From a checkpoint of a small image VQ-VAE: encoder arch vit, encoder layers 8.
Rows from block 5 of the encoder, named by matrix and row number. Rows with one number belong to one attention dimension. Each number is 50 + 12 x the weight over its row's rms, rounded and kept within 0 to 99. All counts start at 0. After the name is the row's rms in percent of the matrix's.
# v: attention query, key and value (stacked) (encoder.blocks.5.attn.qkv.weight, 576x192, the v third), inputs 144-191
# proj: attention output (encoder.blocks.5.attn.proj.weight, 192x192, transposed), outputs 144-191
v.85 088:56 61 54 34 54 48 41 54 42 74 35 55 39 48 64 38 44 37 51 64 50 44 49 52 35 51 80 44 38 58 40 32 54 62 69 59 41 60 48 37 57 36 52 42 53 36 45 59
proj.85 088:49 50 49 52 24 49 50 49 57 40 49 49 55 52 52 66 76 55 48 48 48 49 69 51 50 51 06 51 69 54 51 57 32 47 51 57 51 27 81 73 48 49 51 40 28 47 45 50
v.86 080:41 34 60 40 65 59 36 52 77 48 46 56 57 57 54 35 37 44 41 51 43 57 66 56 55 39 31 54 69 45 32 64 34 60 53 40 52 41 42 41 58 25 53 51 49 30 46 51
proj.86 072:52 50 52 48 39 36 52 50 38 55 48 50 31 46 50 60 46 63 49 51 51 49 21 53 50 51 61 49 30 63 53 33 72 46 51 74 50 34 34 48 48 50 51 35 35 70 56 49
v.87 085:64 47 61 51 35 59 55 52 39 38 40 51 54 58 58 39 50 54 10 44 62 57 45 65 55 41 48 40 71 42 31 49 37 61 43 25 51 56 62 39 70 60 51 53 41 20 51 75
proj.87 080:50 50 51 46 42 40 51 51 31 81 51 53 63 53 48 59 39 33 51 51 47 48 76 41 50 50 39 48 48 67 41 25 63 46 49 69 50 35 84 46 49 49 49 56 32 33 21 51
v.88 073:44 43 52 65 76 60 73 49 56 36 65 47 55 37 48 58 53 45 49 30 38 40 44 31 44 60 40 31 60 60 62 54 30 26 46 66 57 59 52 56 56 63 60 57 45 37 56 44
proj.88 060:50 48 51 54 43 33 51 50 44 53 51 48 55 53 49 57 50 55 53 49 52 53 59 30 51 51 57 53 57 36 49 56 55 42 48 34 51 83 37 43 52 50 52 41 48 32 65 49
v.89 080:52 58 37 54 43 44 41 55 33 46 56 53 38 39 45 53 71 42 44 56 41 35 49 58 45 56 59 65 48 75 48 47 53 63 58 58 35 47 44 42 50 54 54 65 56 54 36 54
proj.89 078:48 49 53 48 61 22 52 50 62 54 49 50 45 57 50 47 13 51 51 52 52 50 37 60 50 49 62 52 25 10 50 29 22 51 49 67 49 42 53 45 47 51 50 55 36 64 62 50
v.90 073:35 49 25 64 68 82 49 36 49 47 43 47 19 48 42 44 58 16 51 46 48 51 49 40 38 41 59 71 36 61 51 49 50 65 72 49 56 53 26 45 64 43 44 46 57 36 45 33
proj.90 069:49 50 51 48 56 16 48 51 65 74 49 51 43 43 48 42 82 76 50 49 48 51 38 59 50 51 59 53 57 26 65 57 53 63 50 43 52 42 32 61 50 50 51 64 26 66 69 51
v.91 073:51 46 57 51 22 39 50 49 55 68 61 43 62 58 48 69 40 78 60 61 63 48 61 54 56 45 33 51 39 23 34 40 62 53 38 44 53 51 75 70 52 47 32 32 49 58 36 49
proj.91 070:51 50 51 49 50 59 53 50 18 45 50 50 50 46 55 25 24 36 49 49 51 51 31 40 52 48 34 47 36 68 49 45 52 41 50 65 47 48 58 85 51 52 49 55 53 65 43 51
v.92 072:61 38 59 68 49 47 49 65 65 44 51 49 46 48 44 62 52 65 63 55 42 42 57 60 23 73 38 53 46 52 45 55 51 37 54 42 37 61 49 47 74 67 54 47 36 53 61 59
proj.92 081:50 51 51 55 58 46 50 52 41 24 48 50 45 60 48 49 37 34 50 52 53 51 54 35 49 52 59 47 73 48 44 47 36 63 52 50 47 62 50 34 50 52 50 48 65 39 27 51
v.93 082:56 37 52 67 42 38 48 57 40 53 59 42 76 52 45 33 51 54 38 37 64 35 65 55 68 42 45 42 69 57 49 43 40 41 48 48 47 58 70 56 32 65 33 65 38 46 47 57
proj.93 070:49 49 50 56 58 58 51 48 72 41 51 50 47 48 51 39 47 44 51 52 52 48 35 67 50 52 55 52 29 68 47 58 49 57 50 23 50 39 42 53 51 50 49 34 44 26 39 48
v.94 085:44 36 17 37 40 67 48 49 50 70 67 53 34 48 52 41 41 55 61 59 73 29 44 48 57 76 39 70 31 65 45 44 57 43 54 56 64 55 54 56 47 48 70 41 55 46 58 37
proj.94 089:49 49 51 49 65 59 50 50 64 36 52 49 58 48 49 62 75 33 49 52 50 48 69 56 49 50 55 47 52 35 53 65 42 66 50 41 52 36 50 53 48 51 50 63 54 65 47 49
v.95 084:43 55 54 59 69 37 51 58 77 51 48 35 60 52 32 61 39 75 64 23 27 51 69 54 41 37 39 52 50 41 42 34 36 34 56 63 50 74 48 41 32 46 46 73 38 30 44 40
proj.95 090:50 50 49 55 35 35 49 52 62 55 51 50 38 51 52 60 38 55 51 50 48 49 37 59 50 52 67 50 21 68 51 27 40 29 50 69 49 60 41 57 53 49 49 30 31 44 42 50
v.96 074:51 59 40 55 52 73 32 42 30 63 41 51 59 41 41 49 71 64 38 50 77 59 43 41 57 44 36 28 62 65 46 77 63 36 69 65 43 60 56 36 42 65 48 48 45 58 62 68
proj.96 084:49 51 49 51 73 49 50 50 50 45 51 51 23 40 51 48 38 44 51 50 53 49 48 81 50 50 35 50 36 35 55 67 45 85 50 52 51 21 81 35 50 49 51 61 81 57 39 50
v.97 071:50 49 59 45 39 37 84 43 63 59 68 47 32 62 29 50 51 34 34 52 52 58 64 48 46 53 44 64 52 57 55 65 55 63 26 48 23 56 49 69 70 52 48 53 48 59 59 50
proj.97 076:52 50 47 53 36 50 50 51 43 57 50 49 48 53 48 68 53 39 50 51 50 48 41 65 51 49 70 48 70 40 56 48 84 34 50 19 51 62 46 56 48 50 50 17 40 65 51 49
v.98 084:49 35 43 52 54 23 65 49 42 57 60 65 48 64 44 55 47 59 62 51 61 51 58 25 55 50 56 44 39 44 37 45 48 44 46 60 46 46 45 62 74 47 64 60 43 68 64 59
proj.98 075:50 50 53 48 34 44 50 51 15 46 49 51 41 48 49 59 27 35 49 49 50 50 49 61 49 50 64 50 42 52 44 57 85 74 51 20 51 40 72 70 49 48 51 36 79 51 40 50
v.99 054:51 45 26 45 53 50 36 37 45 67 62 53 45 45 61 45 56 54 52 54 43 58 37 58 49 48 45 47 40 35 58 47 40 43 50 56 51 40 22 41 41 75 57 45 62 24 35 50
proj.99 055:50 49 48 52 92 63 53 52 41 47 51 52 45 49 46 48 43 74 50 49 50 50 64 46 48 51 19 45 40 66 46 56 23 52 51 57 51 68 60 17 50 46 53 61 76 58 50 46
v.100 066:55 45 42 71 38 55 58 57 44 25 31 33 54 56 38 61 29 41 48 37 61 39 32 68 66 37 68 66 68 83 35 52 72 39 44 48 70 70 55 47 48 24 43 39 53 43 59 49
proj.100 061:50 51 50 51 78 52 51 47 75 68 50 51 58 47 51 54 60 40 49 52 54 51 64 47 51 51 34 51 28 29 54 68 15 39 51 60 47 18 24 30 49 48 51 61 58 50 51 49
v.101 082:45 52 68 49 46 48 65 45 61 42 49 23 34 53 52 59 60 23 42 58 34 56 29 67 49 59 57 38 42 43 44 63 56 74 57 38 66 56 50 56 48 60 47 36 55 56 47 50
proj.101 083:52 51 50 50 36 56 49 51 64 40 50 52 56 42 48 43 32 48 51 50 48 50 63 26 50 49 83 52 75 48 53 51 67 75 52 44 49 43 72 58 47 48 50 69 41 44 59 48
v.102 071:54 46 41 61 45 54 49 56 11 40 49 42 62 63 61 38 63 43 40 56 49 49 62 59 58 48 67 46 51 67 53 66 50 49 41 41 55 47 70 61 61 36 52 48 51 64 64 78
proj.102 071:51 49 52 49 55 37 50 50 56 42 49 51 49 40 52 50 32 15 51 50 49 49 50 40 48 50 43 50 31 37 46 44 60 69 51 36 52 49 40 41 49 53 50 64 55 39 47 51
v.103 064:56 45 67 36 55 44 57 58 66 75 61 54 41 42 43 41 50 49 53 53 63 59 47 30 34 65 45 49 33 49 43 63 52 54 43 52 30 70 40 37 53 50 36 45 47 52 49 55
proj.103 063:49 49 45 48 64 35 51 51 49 65 48 50 57 44 50 44 64 65 52 51 50 52 48 48 49 49 29 54 67 39 40 48 30 30 49 78 51 41 74 50 49 48 54 45 71 56 58 51
v.104 069:58 47 38 53 41 61 41 53 50 55 52 54 60 65 35 52 49 67 43 43 62 54 32 43 47 36 63 49 43 52 58 40 62 29 52 80 66 49 36 62 39 63 48 19 50 47 30 51
proj.104 070:51 50 54 59 59 56 51 50 45 34 51 52 53 51 50 58 52 43 51 53 53 50 79 66 50 52 32 43 51 47 52 36 27 42 51 53 47 29 50 39 50 52 49 73 66 56 52 46
v.105 082:57 60 48 57 57 60 42 58 67 37 48 30 57 56 37 38 40 49 61 43 38 40 33 64 55 35 56 48 68 77 54 37 61 55 59 20 56 70 50 28 48 20 40 45 54 65 50 48
proj.105 093:50 49 49 47 48 73 50 50 61 38 50 49 52 48 48 67 99 46 49 49 53 53 66 52 49 48 30 50 30 52 47 88 42 36 49 60 51 56 63 52 50 51 50 59 20 30 56 52
v.106 085:50 64 56 60 63 54 52 42 44 31 61 41 50 39 58 51 57 59 43 50 54 63 40 47 66 60 51 55 59 29 31 35 63 53 63 44 58 35 48 26 77 47 48 71 74 52 64 47
proj.106 069:51 51 52 41 54 61 49 51 49 69 50 50 58 69 51 46 57 56 51 51 48 46 30 62 51 51 60 51 34 86 55 82 42 55 50 51 52 66 60 43 52 52 50 45 61 44 32 48
v.107 073:40 52 53 47 49 58 39 64 54 43 46 56 51 58 43 40 71 58 49 58 39 61 55 38 51 47 60 53 58 50 55 58 55 63 68 52 40 22 50 60 59 74 72 46 56 57 47 54
proj.107 078:51 50 47 52 38 58 49 50 62 18 52 47 52 60 50 34 17 31 51 49 51 49 51 64 50 48 76 49 54 39 50 34 78 73 48 27 49 71 43 70 50 49 51 47 36 33 64 51
v.108 080:35 68 71 44 30 49 48 55 55 68 59 38 46 47 63 66 50 53 48 58 52 67 59 45 51 62 49 44 18 40 47 63 48 66 49 40 65 52 53 62 60 36 40 22 50 76 60 39
proj.108 073:50 49 49 49 67 23 52 50 48 45 50 50 40 45 50 55 46 44 49 50 49 47 34 30 51 51 55 51 68 45 66 57 63 28 49 70 52 64 99 43 49 51 48 82 55 59 51 48
v.109 068:67 40 75 40 54 62 46 65 28 43 48 53 64 59 48 53 72 35 59 50 41 55 68 55 43 56 60 45 24 40 55 54 37 34 51 52 45 48 43 76 65 55 62 62 87 73 43 65
proj.109 064:49 53 48 53 61 31 48 48 45 61 50 49 53 46 47 58 45 58 50 48 47 49 42 69 51 51 22 50 51 54 57 39 52 53 50 64 49 39 55 23 50 48 52 43 57 51 61 51
v.110 076:46 54 60 30 45 54 43 52 40 71 51 48 44 59 44 25 71 60 44 60 52 60 37 59 46 61 57 39 67 39 40 58 60 62 51 32 42 38 88 54 45 39 45 43 56 46 44 34
proj.110 077:50 50 51 53 60 32 50 51 75 55 51 49 58 55 50 26 39 56 52 49 49 50 54 25 49 50 57 50 29 41 34 42 35 60 50 83 47 53 44 51 53 50 51 46 30 58 30 49
v.111 092:60 48 33 49 41 49 44 52 48 35 55 48 54 57 48 14 60 41 39 69 69 50 57 65 62 42 56 55 58 50 50 41 61 67 40 16 61 44 73 57 45 55 51 45 38 34 27 49
proj.111 087:50 51 49 55 45 32 50 47 74 42 51 50 53 40 50 57 65 39 50 48 48 51 48 43 50 51 50 49 42 67 53 60 28 27 51 39 53 83 35 41 48 50 50 65 19 53 62 49
v.112 067:49 52 25 53 42 55 51 44 39 48 60 59 31 46 57 50 52 48 35 58 63 42 70 58 57 59 43 44 37 44 42 53 47 71 44 49 61 58 43 47 50 65 52 39 63 61 72 56
proj.112 082:50 49 49 51 75 31 49 49 31 44 51 48 46 52 50 60 18 40 50 50 52 50 34 48 52 47 77 48 46 67 57 50 33 44 49 47 50 34 74 40 51 50 51 67 99 51 49 51
v.113 074:50 49 42 73 66 49 56 32 64 63 40 39 31 36 79 37 30 50 44 67 52 54 34 35 63 37 58 59 40 53 23 28 58 70 56 45 57 36 31 57 58 70 41 61 34 47 42 69
proj.113 079:52 49 52 42 33 28 50 49 66 44 51 50 55 39 48 40 60 75 49 48 48 49 64 28 46 49 49 51 59 66 40 67 40 81 50 46 48 51 72 60 51 51 49 65 73 62 72 52
v.114 072:45 41 44 49 38 32 45 43 33 41 65 61 47 74 24 38 61 65 38 56 40 62 34 71 37 44 48 36 52 36 68 60 43 57 39 48 46 51 72 78 27 60 47 36 47 59 41 40
proj.114 067:51 50 51 54 72 50 51 50 30 54 48 52 32 49 48 57 38 26 51 50 50 47 54 30 48 52 71 50 60 32 46 29 62 45 51 62 49 72 83 52 50 49 51 46 15 68 65 49
v.115 068:54 57 60 47 43 54 51 47 58 45 36 34 67 52 40 58 33 74 60 48 55 49 52 33 58 40 64 42 24 39 40 44 55 37 70 53 49 23 38 62 62 56 60 50 46 56 69 44
proj.115 070:50 51 49 49 64 47 52 48 59 48 51 51 53 47 49 38 80 53 50 50 50 49 52 79 50 49 41 51 68 65 50 64 27 64 49 67 50 57 58 44 51 51 49 52 68 60 36 50
v.116 073:51 48 40 49 47 45 36 54 37 60 62 75 69 62 53 44 63 76 43 50 45 48 58 48 46 48 39 46 27 26 66 29 20 51 47 71 51 26 36 46 62 57 57 45 60 43 49 45
proj.116 070:52 51 50 53 76 60 46 48 24 38 51 50 51 63 49 41 24 41 48 49 48 49 39 66 49 50 64 52 61 78 48 46 32 40 50 29 56 83 31 15 47 50 53 70 77 43 30 50
v.117 075:51 49 52 41 57 28 51 46 52 53 41 50 42 67 46 69 39 50 58 39 30 26 35 57 38 42 62 58 53 48 57 26 55 65 48 56 46 52 54 44 63 25 44 64 42 48 54 53
proj.117 070:49 50 50 53 27 66 51 52 65 55 51 50 66 56 53 40 56 50 49 49 56 49 37 65 48 49 35 48 57 69 50 48 33 44 49 37 52 50 28 24 49 50 51 45 47 39 32 51
v.118 070:42 61 63 58 53 49 27 62 36 43 47 31 40 61 54 36 49 56 52 62 36 49 51 40 48 50 59 60 27 75 51 68 61 44 61 52 54 58 54 47 37 49 38 25 43 69 43 70
proj.118 071:50 52 51 49 39 67 48 51 80 29 50 49 48 41 51 58 67 40 50 50 54 50 78 44 50 51 29 46 68 10 48 40 63 79 50 74 50 42 51 67 51 50 51 79 38 48 53 50
v.119 079:63 46 30 39 68 24 37 36 58 77 52 42 42 51 56 36 19 59 67 65 42 48 49 42 50 41 67 46 40 44 41 56 48 52 60 33 49 30 49 40 43 51 46 51 40 31 46 47
proj.119 077:50 51 49 47 60 60 49 52 46 26 50 50 43 50 49 44 73 76 50 52 54 50 54 60 51 51 12 50 42 52 34 75 20 65 50 78 52 66 72 64 51 51 50 44 53 74 46 50
v.120 077:55 28 35 63 40 64 41 41 25 36 32 44 69 56 47 52 23 39 64 48 58 42 43 45 49 38 68 39 65 51 53 52 49 42 55 46 74 63 35 46 28 50 55 41 43 24 54 59
proj.120 080:52 51 51 44 82 47 49 50 41 40 49 49 50 42 52 50 39 53 51 50 47 46 49 50 49 49 28 53 33 50 41 67 35 48 49 59 49 37 69 65 52 49 49 65 51 58 38 51
v.121 071:21 67 63 63 29 56 39 48 56 30 67 33 38 52 53 43 42 58 51 64 40 42 45 39 61 49 49 55 52 35 59 42 61 58 49 43 66 50 50 39 52 41 40 32 40 49 49 51
proj.121 085:49 51 51 49 36 67 51 51 59 35 50 51 46 49 48 56 42 24 51 52 53 53 59 30 50 51 74 48 59 35 55 57 87 61 51 23 50 69 51 94 49 49 51 58 14 39 51 49
v.122 075:38 69 71 44 61 08 62 49 60 30 52 56 42 55 41 49 60 55 71 63 59 46 48 35 48 58 64 51 45 51 41 36 59 61 37 45 61 49 68 37 52 42 36 60 29 62 39 50
proj.122 065:51 51 52 41 26 68 48 51 51 53 51 50 45 47 50 30 42 57 48 51 49 49 54 39 51 51 51 50 72 43 51 86 29 53 51 59 51 42 74 81 49 50 52 44 40 43 45 49
v.123 073:46 60 40 46 58 70 50 44 51 64 32 60 61 37 35 67 72 50 54 50 67 49 71 39 37 44 61 48 58 74 40 55 47 55 44 60 51 44 46 44 49 66 65 71 60 56 63 63
proj.123 086:51 50 50 48 95 53 52 51 60 47 50 52 60 58 47 39 21 60 51 49 50 48 40 91 50 51 38 50 40 46 55 74 11 18 51 46 49 39 41 47 48 51 51 17 86 39 44 50
v.124 074:58 58 49 65 51 66 38 67 56 53 44 67 68 29 63 65 53 67 54 34 64 54 49 42 58 37 41 59 43 49 35 40 36 36 68 71 69 50 38 41 50 55 51 44 59 58 46 46
proj.124 072:50 50 51 52 70 45 48 49 39 55 51 49 55 51 49 53 53 54 51 51 52 50 47 71 50 49 47 52 34 50 58 45 34 30 51 62 52 31 57 21 48 48 49 64 81 32 70 50
v.125 072:34 51 35 41 42 62 26 39 59 63 49 62 44 44 46 51 44 64 51 47 54 51 72 35 46 62 19 30 32 38 59 38 40 53 64 61 38 42 28 56 44 56 57 39 50 46 62 34
proj.125 071:50 49 49 52 80 41 52 49 41 48 51 51 40 62 49 62 56 66 49 52 52 50 27 49 50 50 62 49 67 66 62 55 70 39 51 66 52 54 74 59 52 52 49 60 55 67 18 50
v.126 068:46 59 83 51 34 41 47 46 58 53 66 32 43 55 42 34 39 63 60 64 58 34 53 30 55 53 55 56 38 45 46 28 75 61 30 31 52 51 59 62 69 22 20 49 37 52 46 59
proj.126 073:52 49 48 45 42 36 50 49 72 60 50 50 49 44 48 51 78 35 51 49 53 51 34 36 50 50 40 50 70 54 49 76 59 41 50 51 49 71 76 60 51 50 51 50 22 64 37 48
v.127 080:62 51 32 58 65 49 43 50 23 34 46 63 38 51 54 41 60 57 34 38 49 54 48 59 62 58 40 48 54 60 34 47 55 39 64 52 51 51 37 41 44 66 49 51 71 52 54 58
proj.127 084:49 51 49 49 56 59 49 50 48 66 50 49 45 55 51 59 59 67 50 50 47 51 65 49 50 50 42 50 36 56 53 37 37 77 50 78 50 15 49 19 53 50 49 77 92 49 22 49
v.128 117:51 53 52 60 42 70 45 54 37 50 55 35 49 56 44 46 39 29 44 66 72 22 48 69 44 57 43 63 69 48 57 60 65 65 48 27 42 46 46 60 45 45 71 56 70 67 42 48
proj.128 102:49 49 50 51 84 54 50 50 61 77 49 48 39 53 49 47 52 72 50 50 51 52 54 48 49 51 38 50 43 70 56 28 35 58 50 77 50 21 39 19 50 49 49 62 67 61 27 50
v.129 097:53 33 39 39 45 31 70 53 57 49 48 43 37 51 37 37 55 22 47 40 38 44 60 41 54 42 51 45 38 51 44 43 67 55 42 40 58 59 64 66 43 57 53 68 27 37 64 51
proj.129 093:49 51 47 52 66 86 50 49 53 56 49 51 54 56 50 51 48 62 51 50 50 49 53 41 51 50 54 51 53 60 58 50 56 36 49 37 53 51 29 31 50 49 51 34 59 65 47 50
v.130 085:59 58 46 48 37 53 41 55 42 81 40 58 43 54 54 68 42 35 45 40 54 65 30 58 50 41 69 45 35 46 37 49 46 39 52 73 71 56 48 18 54 53 58 31 52 84 45 56
proj.130 078:48 48 49 47 51 36 51 51 90 27 49 50 46 47 50 30 39 58 48 49 51 49 69 43 50 50 54 50 57 47 51 48 47 61 50 56 52 55 53 78 47 51 52 63 47 53 51 51
v.131 095:52 53 46 60 53 37 52 40 44 71 54 61 49 31 74 46 29 56 67 55 58 59 32 38 39 50 57 53 78 40 53 45 73 32 62 74 40 42 54 53 55 40 66 45 58 65 47 32
proj.131 088:50 50 49 51 62 78 51 49 68 29 49 50 63 44 50 43 62 65 52 50 48 51 74 83 51 49 26 51 46 41 53 51 21 53 50 30 50 58 47 58 53 53 51 45 19 41 68 50
v.132 105:41 66 53 65 43 61 44 47 09 59 72 53 61 45 61 53 61 43 48 75 67 37 58 64 42 51 47 56 38 48 46 38 37 49 63 79 45 47 52 74 68 39 64 33 83 32 40 45
proj.132 091:51 52 50 54 37 27 51 49 76 57 50 50 41 47 51 63 60 59 50 52 49 51 33 55 50 50 33 48 25 51 56 64 27 66 50 71 53 64 51 43 49 49 51 76 30 55 37 51
v.133 106:56 50 55 34 73 51 52 31 66 52 25 59 62 34 49 40 52 80 68 48 34 54 42 55 59 39 25 37 52 69 53 41 48 45 47 59 61 48 31 44 37 53 34 74 43 31 56 43
proj.133 090:50 49 50 50 24 56 50 49 39 36 49 50 48 46 49 68 47 39 50 50 52 51 49 42 50 50 62 52 53 22 55 60 77 49 49 36 48 70 58 75 49 50 50 17 37 82 69 49
v.134 111:59 39 53 45 43 54 45 55 49 54 47 51 57 55 49 33 47 29 59 69 70 55 61 73 50 62 41 56 71 72 36 59 56 54 47 67 61 64 47 61 33 43 54 62 51 67 60 50
proj.134 095:51 49 49 54 63 66 49 50 93 64 50 51 37 46 50 55 64 64 50 49 52 49 49 38 49 50 26 53 76 38 50 52 52 67 51 37 49 43 42 42 51 50 50 43 61 33 61 50
v.135 085:68 31 53 60 56 43 54 51 43 60 37 52 64 45 49 63 43 37 56 41 37 41 36 46 45 48 44 31 68 49 50 47 54 49 58 70 57 38 66 51 41 57 65 59 52 15 34 38
proj.135 076:51 49 53 60 56 60 50 50 71 34 51 51 50 46 50 48 46 47 52 52 52 50 55 58 50 51 57 50 22 74 56 29 25 40 50 26 47 62 33 46 50 50 49 41 30 59 67 51
v.136 092:43 52 41 50 44 29 55 54 68 63 43 46 34 51 35 49 36 53 52 39 45 45 67 51 43 54 64 62 17 42 55 49 65 55 54 20 37 58 58 35 55 41 51 60 40 56 48 57
proj.136 086:53 50 48 47 32 53 52 49 24 35 51 50 57 67 49 78 36 15 51 51 56 50 39 55 49 51 55 52 76 69 55 48 63 23 51 23 50 56 31 58 49 51 51 38 72 30 60 50
v.137 093:50 60 34 61 60 51 41 58 81 34 46 41 61 40 53 55 33 78 71 32 47 48 54 44 56 43 33 38 78 57 62 65 37 46 60 37 39 50 35 42 47 36 51 54 53 59 57 51
proj.137 080:50 50 49 46 62 51 50 50 10 41 52 51 66 62 52 68 49 43 51 51 49 48 45 46 49 50 71 48 37 30 48 61 58 45 50 27 53 10 69 50 50 47 50 49 40 48 38 51
v.138 073:23 44 60 66 74 65 50 50 49 59 54 45 45 58 56 58 74 53 35 55 39 24 44 55 42 60 65 52 43 40 55 44 60 63 55 29 41 60 57 30 42 48 65 68 76 32 29 52
proj.138 074:52 52 49 46 68 37 52 49 47 54 50 50 44 48 51 47 33 40 51 48 55 51 65 54 49 51 37 50 47 78 57 40 29 48 50 77 48 59 73 38 48 52 50 59 65 77 50 50
v.139 098:54 43 49 54 52 44 41 41 73 48 57 47 66 52 44 53 60 51 39 55 46 46 46 35 60 36 19 35 92 73 48 65 27 26 44 59 57 46 44 43 31 51 49 51 53 45 71 49
proj.139 082:50 50 49 54 63 33 50 50 23 48 50 50 44 55 49 49 37 47 48 48 52 50 47 42 50 52 60 49 09 36 53 59 55 73 50 43 51 27 36 71 49 51 51 38 47 28 12 50
v.140 086:54 41 56 58 45 50 31 61 43 56 46 47 82 52 33 55 54 51 51 47 54 56 38 27 46 58 44 47 69 63 48 65 44 47 27 56 46 38 43 39 26 50 51 72 62 82 35 40
proj.140 091:51 51 50 53 32 82 51 50 55 49 49 50 39 51 50 44 54 51 51 50 52 48 59 68 51 50 78 49 22 48 54 53 49 77 50 64 47 46 55 65 50 51 51 20 67 32 22 50
v.141 087:47 62 38 29 51 79 54 46 63 19 43 44 43 28 52 57 31 52 56 52 44 45 57 49 67 47 29 51 50 63 56 47 43 62 58 37 67 31 39 75 29 53 38 53 41 40 48 49
proj.141 082:51 49 48 54 64 23 51 51 45 76 49 51 56 51 52 36 85 50 50 50 49 50 12 32 49 50 44 53 55 29 50 53 64 49 50 57 51 53 57 30 49 50 51 43 31 69 70 51
v.142 095:55 57 39 66 47 59 52 64 41 66 42 52 38 56 50 58 43 46 51 33 67 41 45 47 45 51 67 53 29 45 49 52 55 51 49 52 51 49 41 34 56 39 42 61 42 81 57 49
proj.142 084:51 49 49 50 61 42 50 49 50 40 50 50 55 48 51 59 61 51 48 50 51 52 51 61 51 51 18 50 67 65 56 40 47 54 49 27 47 61 70 76 50 51 49 50 69 89 40 50
v.143 092:56 36 69 38 44 56 51 38 58 52 53 53 55 66 40 51 57 59 56 38 45 60 59 40 53 60 33 53 55 55 61 58 54 33 31 34 42 60 74 74 48 40 48 48 50 55 67 59
proj.143 081:50 51 50 43 60 44 50 50 31 47 48 49 37 55 50 47 32 46 49 48 44 51 53 61 52 51 76 53 65 39 54 49 50 42 49 64 48 56 27 35 49 50 49 50 81 38 26 48
v.144 100:40 42 67 62 72 47 57 37 67 35 56 45 46 50 37 44 71 55 31 58 55 15 41 52 45 40 39 49 68 38 73 33 57 36 47 50 40 37 50 56 53 55 44 48 42 41 42 62
proj.144 091:51 49 47 49 51 48 51 51 55 77 50 51 40 34 49 40 39 69 50 48 53 48 50 40 49 50 43 50 45 87 56 48 39 43 50 79 49 51 49 40 48 50 50 44 53 82 70 48
v.145 084:47 55 56 38 35 59 66 44 53 62 79 48 42 47 63 36 68 16 26 58 53 58 55 65 60 47 54 60 47 63 44 35 55 44 54 56 47 52 62 78 40 54 47 56 54 54 60 56
proj.145 081:48 51 52 47 60 23 51 52 81 57 51 49 40 46 50 40 42 77 49 52 50 50 61 31 52 50 41 51 54 51 51 45 45 57 50 51 49 48 30 35 53 50 51 51 51 67 53 50
v.146 096:53 45 50 59 71 45 42 57 50 50 39 54 47 47 43 40 50 71 55 41 43 35 53 46 56 46 55 51 27 32 59 57 75 63 53 37 48 37 44 62 41 55 42 60 55 66 54 50
proj.146 101:48 51 52 57 40 44 51 50 17 58 50 50 43 56 50 60 46 18 50 50 47 52 37 59 50 49 40 49 48 44 35 55 45 38 49 69 49 31 34 42 49 50 51 49 79 31 43 51
v.147 091:58 61 45 44 47 34 62 47 57 31 33 59 41 41 54 55 21 55 55 44 41 62 46 41 62 58 40 51 53 39 54 50 24 58 37 76 58 44 52 35 54 65 58 59 23 35 50 41
proj.147 083:49 52 51 48 54 65 50 49 17 61 49 49 48 41 50 47 58 38 48 48 49 48 64 43 50 49 45 51 47 65 52 43 59 38 50 26 49 60 54 82 51 50 51 34 48 39 68 50
v.148 084:58 55 49 55 29 46 42 59 46 44 31 50 59 43 46 51 21 48 68 52 69 52 53 61 56 52 48 60 79 36 46 59 51 53 44 51 71 42 35 42 56 50 51 42 41 39 29 32
proj.148 075:50 51 47 51 72 72 50 50 46 64 50 51 53 43 50 29 50 49 49 48 51 48 48 55 48 49 28 50 42 50 43 47 57 55 50 21 53 57 69 44 48 47 49 59 46 35 84 50
v.149 102:51 72 53 53 81 49 60 59 47 54 53 62 40 42 55 60 34 65 68 40 53 58 56 66 48 52 49 41 12 48 51 46 48 65 64 72 54 63 45 56 53 40 51 47 56 68 60 72
proj.149 101:50 51 49 49 49 56 50 50 68 45 49 50 42 43 50 50 67 78 51 49 52 50 42 15 48 51 58 51 92 32 50 54 50 44 49 65 52 42 49 49 49 49 50 68 52 70 64 49
v.150 083:50 59 71 66 61 37 49 47 61 34 67 46 47 65 54 54 68 48 47 41 45 43 62 51 47 50 65 49 70 40 46 43 50 56 60 74 44 55 44 49 49 54 20 56 56 32 54 48
proj.150 071:51 51 49 57 69 42 51 50 53 61 49 50 65 31 53 45 48 71 48 50 56 53 25 47 50 50 00 51 57 69 48 49 49 46 51 47 49 63 67 50 48 51 51 67 39 52 67 51
v.151 093:44 81 58 49 48 56 61 50 50 54 67 48 45 46 48 58 33 44 20 55 65 47 47 39 50 38 63 58 28 64 53 44 39 38 52 46 42 34 43 55 63 43 25 52 48 61 53 60
proj.151 077:49 50 51 49 41 23 50 50 36 49 50 50 46 46 51 52 66 81 50 51 52 51 39 34 51 50 40 49 44 36 50 23 53 61 50 58 49 49 43 70 50 50 49 30 52 85 41 52
v.152 082:45 53 59 77 34 36 54 44 54 58 63 57 54 50 70 57 56 43 41 53 61 44 75 59 43 60 57 65 65 44 47 49 53 38 62 84 38 57 59 58 48 40 48 61 71 24 61 47
proj.152 078:51 48 52 52 91 45 51 50 54 52 51 50 41 56 50 57 54 55 48 49 54 51 42 45 50 49 09 51 73 72 57 35 26 59 49 31 51 47 59 44 49 49 50 61 51 42 50 50